{"model": "contrastive image-text model", "embed_dim": 384, "encoder_depths": [14], "text_encoder_norm": "layernorm_no_bias", "text_encoder_activation": "silu", "warmup_steps": 700}
Rows from block 10 of the image encoder of a small contrastive image-text model, named by matrix and row number. Each number is 128 + 32 x the weight over its row's rms, rounded and kept within 0 to 255. All counts start at 0. Numbers have three digits each. After the name is the row's rms in percent of the matrix's.
After each channel's rows are labels from the 100 images, of 14848, where the channel reaches its highest value: "responds to" is what is common among them; "lies over" is the class under the peak. Only what is clearly more common there than usual is listed. The data: simulated stained blood smears. In brackets: how many of the 100.
# pw: pointwise conv (encoder.blocks.10.pw.weight, 192x192x1x1), inputs 96-191

pw.170 085:194069123129128142131087136118122135136136161099102065117127107135117157125117116142158132133083116086079090108064179128094136152146107103124138109090036143116107115180166137113156111156113115128124100123124092121077138079073124098139128133137117148120154079070114144131105057142158113137
responds to: round nucleus (100); crescents (64)
lies over: nucleus (100)

pw.67 092:255115112117126142113164093131045111136112062079111131099147134125210138225145148125088153145104119100151123153129100109111150109113154150147184127090113117150111138116154128116132157137160150128097112122203144126087170125115109103146174097111127144105120102202151117130113129167106182123
responds to: target cells (100); kidney-shaped nucleus (34)
lies over: small cell (97)

pw.61 096:176119136152104097125135103154115131086138106143139195150133088099096154171082129139159081064166155117126120127096159081157120126172191124142087115062166143168148134205106155129103113131057125181115105087102092131123152128111129123088119209160120073096184095189153093135122112098130144094
responds to: kidney-shaped nucleus (100); crowded (69)
lies over: nucleus (68); large cell (32)

pw.148 107:147099167043076132085153162162125103160136098115138132134089150130182190199086137120125166160128114139122114208154080166064164104181120141158147102092164147119128110126110133095088147141080213120066155182149206160104148160102111085091185162092102119124111173143137123149143130065097165094
responds to: target cells (100); kidney-shaped nucleus (35)
lies over: small cell (95)

pw.162 108:127061114161144138106123152162149153133097056108096114116163147114093093104139107108156087177118124097093071101142120114165131136134147160138084136157072159091133141113105146112114074094135107128077113133074162112116139155104188158138112168157126092118138139090115111113133153122091111094
responds to: spiky cells (79); kidney-shaped nucleus (36)
lies over: small cell (93)

pw.33 103:077105174152106108116079175132162111171136085110111137140109141129091143125112161110183070176107148112089138112101105121090124093066079090108100139052109094107126156156099130153121124119127142103168123111086186118096115214136079150092167084096067128132067136114112177136159096109103116123
responds to: spiky cells (100); kidney-shaped nucleus (36)
lies over: small cell (100)

pw.90 095:027163169125136107166071106126110111158160079134157110091132099137072138088109099118100173137105129148147209140144124092126132065132099071133120191089176061118091179125118149197092157110156107093150084109110101126150159097107093158098093139171111158161113148113110099190073096146100092190
responds to: ovals (71); kidney-shaped nucleus (34)
lies over: small cell (84)

pw.44 086:119139128087072126156101130135162134129125049101141088066142154111139126124150137148154136158091139096119124133135088122071141098155153148125103101103178104111141140139141134103127135138089117070102114131102169147089126141146089150102156149126204116105145148127094122120137118130089140141
responds to: spiky cells (100); kidney-shaped nucleus (37)
lies over: small cell (98)

pw.58 103:161101118176191156161088136128123118136150101151097180093135171192168121140170161138152104112103170162147145167187103107141114157143157149134084162115158166120174153185090154166086127107139089134177157151094153146109135170153156102127088128155158193109126177164207169108094123149168149134
responds to: round nucleus (100)
lies over: nucleus (100)

pw.146 092:125120092107133078093165162115110182104108128139112095155193120126124106112144112150108142111158141127134108139115165100191149113085135156108122126034121247128093124117153124104101079144120118240149107122100094102135106124133121134113114138133125109085112110093123082135233094122059131124
responds to: small spheres (100)
lies over: small cell (62)

pw.86 101:078103084144123097162121090144147104106145137136105153108099086077127116107139127173155092127175082143086103026119106120107093104149100123153127130160086140094106154100137142147095130149143092154188209144118093157157118138104143109128140193153132109116100099124184127115080080085175148130
responds to: kidney-shaped nucleus (100); crowded (74)
lies over: nucleus (64); large cell (36)

pw.109 104:203123163119093144113156158114149103128118083099146086106106129117178185143106175165113185142154164176146130133129100155072092122090101099168131171099123093053038116124099119199098168143133149112120113200180191147148161153100134111128156100075121104155132127173105118164105118105103142142
responds to: target cells (100)
lies over: small cell (98)

pw.40 101:111135145135142105125157126128176168102117170144085148143162128138144136129170108167109144108203095126120102135134149110149145123108144127082151083064179185060160121135175106113118112135166130167165151100111095134116096155122167164122104105153101125057145135172128132133164156148064148060
responds to: dark grains (96); teardrops (46)
lies over: nucleus (94)

pw.4 106:101167164161168146133126139152125117101131138117110190143069128156135067078076150123147084126138154142134143080154125121156169118041130157101132114139085131146160130159114130126176143129113166142150102169149138102143083155186130074084086073073120217098118099089152156105131098163139145142
responds to: band-shaped nucleus (65)
lies over: large cell (65); nucleus (35)

pw.120 100:032158086115084082113151147143173113112106156105146089134052134137153087144131123105138084127165114094078131060144129086162121120110132126117116102123182136158120116144169089046053156159086103169122137112082131094124125140122096133144164112120139146101114106062123107083162145109122144115
responds to: ovals (40); kidney-shaped nucleus (33); small spheres (32)
lies over: large cell (30)

pw.114 112:221144074126111151174172136136162077131060143115137099041066171124170184144131139116114097135136145146158116166144115113076142153151170135144138161079127138101129082094110113115122162160146142130145163107147176164178120138106112152148110113102044127125098118156112136105122075138130159128
responds to: target cells (100); kidney-shaped nucleus (34)
lies over: small cell (79)

pw.28 094:216121167115133148103144152078088150124158138084097160124152116179110113115086138103142130126130133120122141100149091127163124167104114178095136127106045192079116132127077106135109133144122126158150088174129075144122130145170087106105084098115137167155122138107156141149143217150122109142
responds to: round nucleus (95); crescents (40)
lies over: nucleus (95)

pw.80 097:161141090199122114102135105178130152071096101138133197105121126096129132127184091142147075142127151130122099125136145142125175125149166094145127139100123155137194118144141110133087121121159157093135142123147125122078107094143178122132115121109072124116172085118178119153081131089121132121
responds to: dark grains (100)
lies over: nucleus (98)

pw.121 098:168124124172126131081127114108112159116134123141140168201135130128126071124167147145170181112129128123099133122139121132146094140130172151142111142094096177104117122141130135140084106151087099196094090129092075082142126145124093116116153208195122148158137120137181120152112160159122152113
responds to: kidney-shaped nucleus (100); crowded (75); spiky cells (33)
lies over: nucleus (68); large cell (32)

pw.87 103:135081117155094140161161138157183138127052131037136089098135187140165126159154149142144154144127109073129117164083068135065151120135121104141154133060131116076109131126118119164128099105139164095110146121132197142067114147141143101082130124133085118135081126132102175076124116150105108097
responds to: target cells (100)
lies over: small cell (99)

pw.134 099:106109084162109125063100111163106104121090123097091153091113141102166129087112097102096102112126113097143106101116146149148159105156095092096136100120093138154147144121112095109130143154139141110104154105121108161121099138148180122141118099101134143100097126073140149097141132094112117107
responds to: dark grains (100)
lies over: nucleus (99)

pw.52 100:111088136211131111129155134151115137040146146162086184164119092138116146110075167126181114128150125163137147085122155127151138145140025110123111121127090105181151152125097090143112125127108147160148091148139129098120103126183134098143142173125156170130076136135178155142156082107136144123
responds to: kidney-shaped nucleus (100); crowded (71)
lies over: nucleus (68); large cell (32)

pw.51 109:151094155156207118143121146125099136071188112131058171162119114119078120104113149137137105132106140132105123147170118100140160119153103160091123098156112127166171143152142157079108114083139135134142162156107156121122135131132090118165096131182105188103149128143203121111155126149178155089
responds to: round nucleus (97)
lies over: nucleus (97)

pw.142 097:105171131123109115166102143123143082087091054135126125111154170106106136143146146123180104182112133139150119136127107112128135072128150131135126141060159112106120157151121144125119166099138130119120121114146171145168145172137139160077132119136111121151149149112108117159148128135040130145
responds to: spiky cells (53); kidney-shaped nucleus (32)
lies over: small cell (91)

pw.187 091:240082106128130118125104098134092150118133102127135121082129132150104157140115096092098105118120162088095101100146152133170091129181144144145084143058126181077127136111109099071098102121121106121121127124124116135121126142099144157128113179180105128108176149125098129141115134172054088105
responds to: small spheres (100)
lies over: small cell (59)

pw.53 089:139075119136090102122118141088114090126170126129151174185148102091121133148142158164205155103118095101111135089077138122122137163180072078176127144117084118140114125096155154187107113140116081179136119096086085132107080072087070135138188226180082111097126137136180114137116101098160139123
responds to: kidney-shaped nucleus (100); crowded (72)
lies over: nucleus (66); large cell (34)

pw.15 110:085143141092068112099091142129187126141057123078123119116099139134083137118066096107172164154119094060078138079102117114085122115071132116118070053212130115092069111140142107103099145089120046121089073133046107094123130150096093139130125090095113118117124107125130093094123127075182080114
responds to: spiky cells (94)
lies over: small cell (92)

pw.122 111:134042119090104128135199128122141110135107096173093128091114125105109169144110100109088074156176116124120062090121117098125138112132119112150131172161126179033124091132064149143090081133141146097124137084166149148103211132123126138154134159167147125115152144255123123137141155127132135067
responds to: target cells (100); kidney-shaped nucleus (41)
lies over: large cell (49)

pw.175 112:181101155123114108157158096101160115136079121079146082042127132124201167178138144181129127120148122106126107203115129141116122087090161152139135093102126104087132096165150066102158163099104186120105154111182121123114113114148139051074158085119148112134091154195089086086111121147073164131
responds to: target cells (100); kidney-shaped nucleus (40)
lies over: small cell (96)

pw.93 105:097111128152128119094149101093100142119149120087150161179107104082141086131081128142158095125093121131121161070080118088153131136129063108144120106143056144134144139096105111166125130130069134139158091108127126122117126110125062114127140203153112115117063128056153140125113110087170133162
responds to: kidney-shaped nucleus (100); crowded (71); spiky cells (32)
lies over: nucleus (72); large cell (28)

pw.25 099:114107095149088139118129113114115110142164109143190049133090117098130127135174140114099162100125072156125123133097063148082077114139064105110138163087104114119075128031149162186140110109199089132116207147131116097157140102099077097127145093110134113101124126151080131125078109082117141143
responds to: lobed nucleus (100)
lies over: large cell (53); nucleus (47)

pw.173 095:166066109198139090122097149165110097070167126134133158167099137063116150123163092150137098104134062101083142076105138102112107122155024074110143126082102077148156119072124118158095086111179096141132227120134125128107123090116132112176162186137125130137110127150133116152115103084116119072
responds to: dark grains (100)
lies over: nucleus (98)

pw.158 098:092123109127142115147147176145186095138137149105138122151145181138145133128146153118175147185169138076158094168136117147127140084107139118143153131003151115078129135132103161118136107087144133133096155147130166126114091171099136071134158141142104113118134151153137130070164142128060131072
responds to: spiky cells (100); kidney-shaped nucleus (36)
lies over: small cell (100)

pw.150 103:068074118123160128206146103146094113150134089144082170120162075176098126078144141142155158150112160133097099124121123083052124105174186162098102144141192115133152070185114151133123083126144122155145171128109105149141154141162134101081126146161154147088191046169170127149111119168186141102
responds to: spiky cells (44); two lobes with orange grains (33); kidney-shaped nucleus (32)
lies over: nucleus (60); large cell (40)

pw.133 093:137093105160126150101107074099131115119102117104072210156116111171132116113099186153156116149125112116124123118112122132129079125083101149091128127120123141132146110102085138171152120137068158122169075120123149106094122103244066130095105139100216163128083151115075152137125122115140133147
responds to: band-shaped nucleus (100); crescents (32)
lies over: large cell (99)

pw.95 111:105137135178119073120088117138091172126149089100079160102143149137128047133147122097140103081062133178150177091103127111177167133114133118123123138101062153217114156141142113134092171133145127113131119118116093096161198118148113167141154142133123140160126133060153107166109159130169146168
responds to: small spheres (67); kidney-shaped nucleus (42); dark grains (36)
lies over: nucleus (69)

pw.74 097:123117118185105149104136114109109127156120109155094168157110106158097117132079155140083117130148169112114148092130082113117138118102168149068148140126075146141099128182100129169119143112100168138184056143119109155132108157178056120109091074077134168141152119124160129117117118114164140135
responds to: round nucleus (86)
lies over: nucleus (86)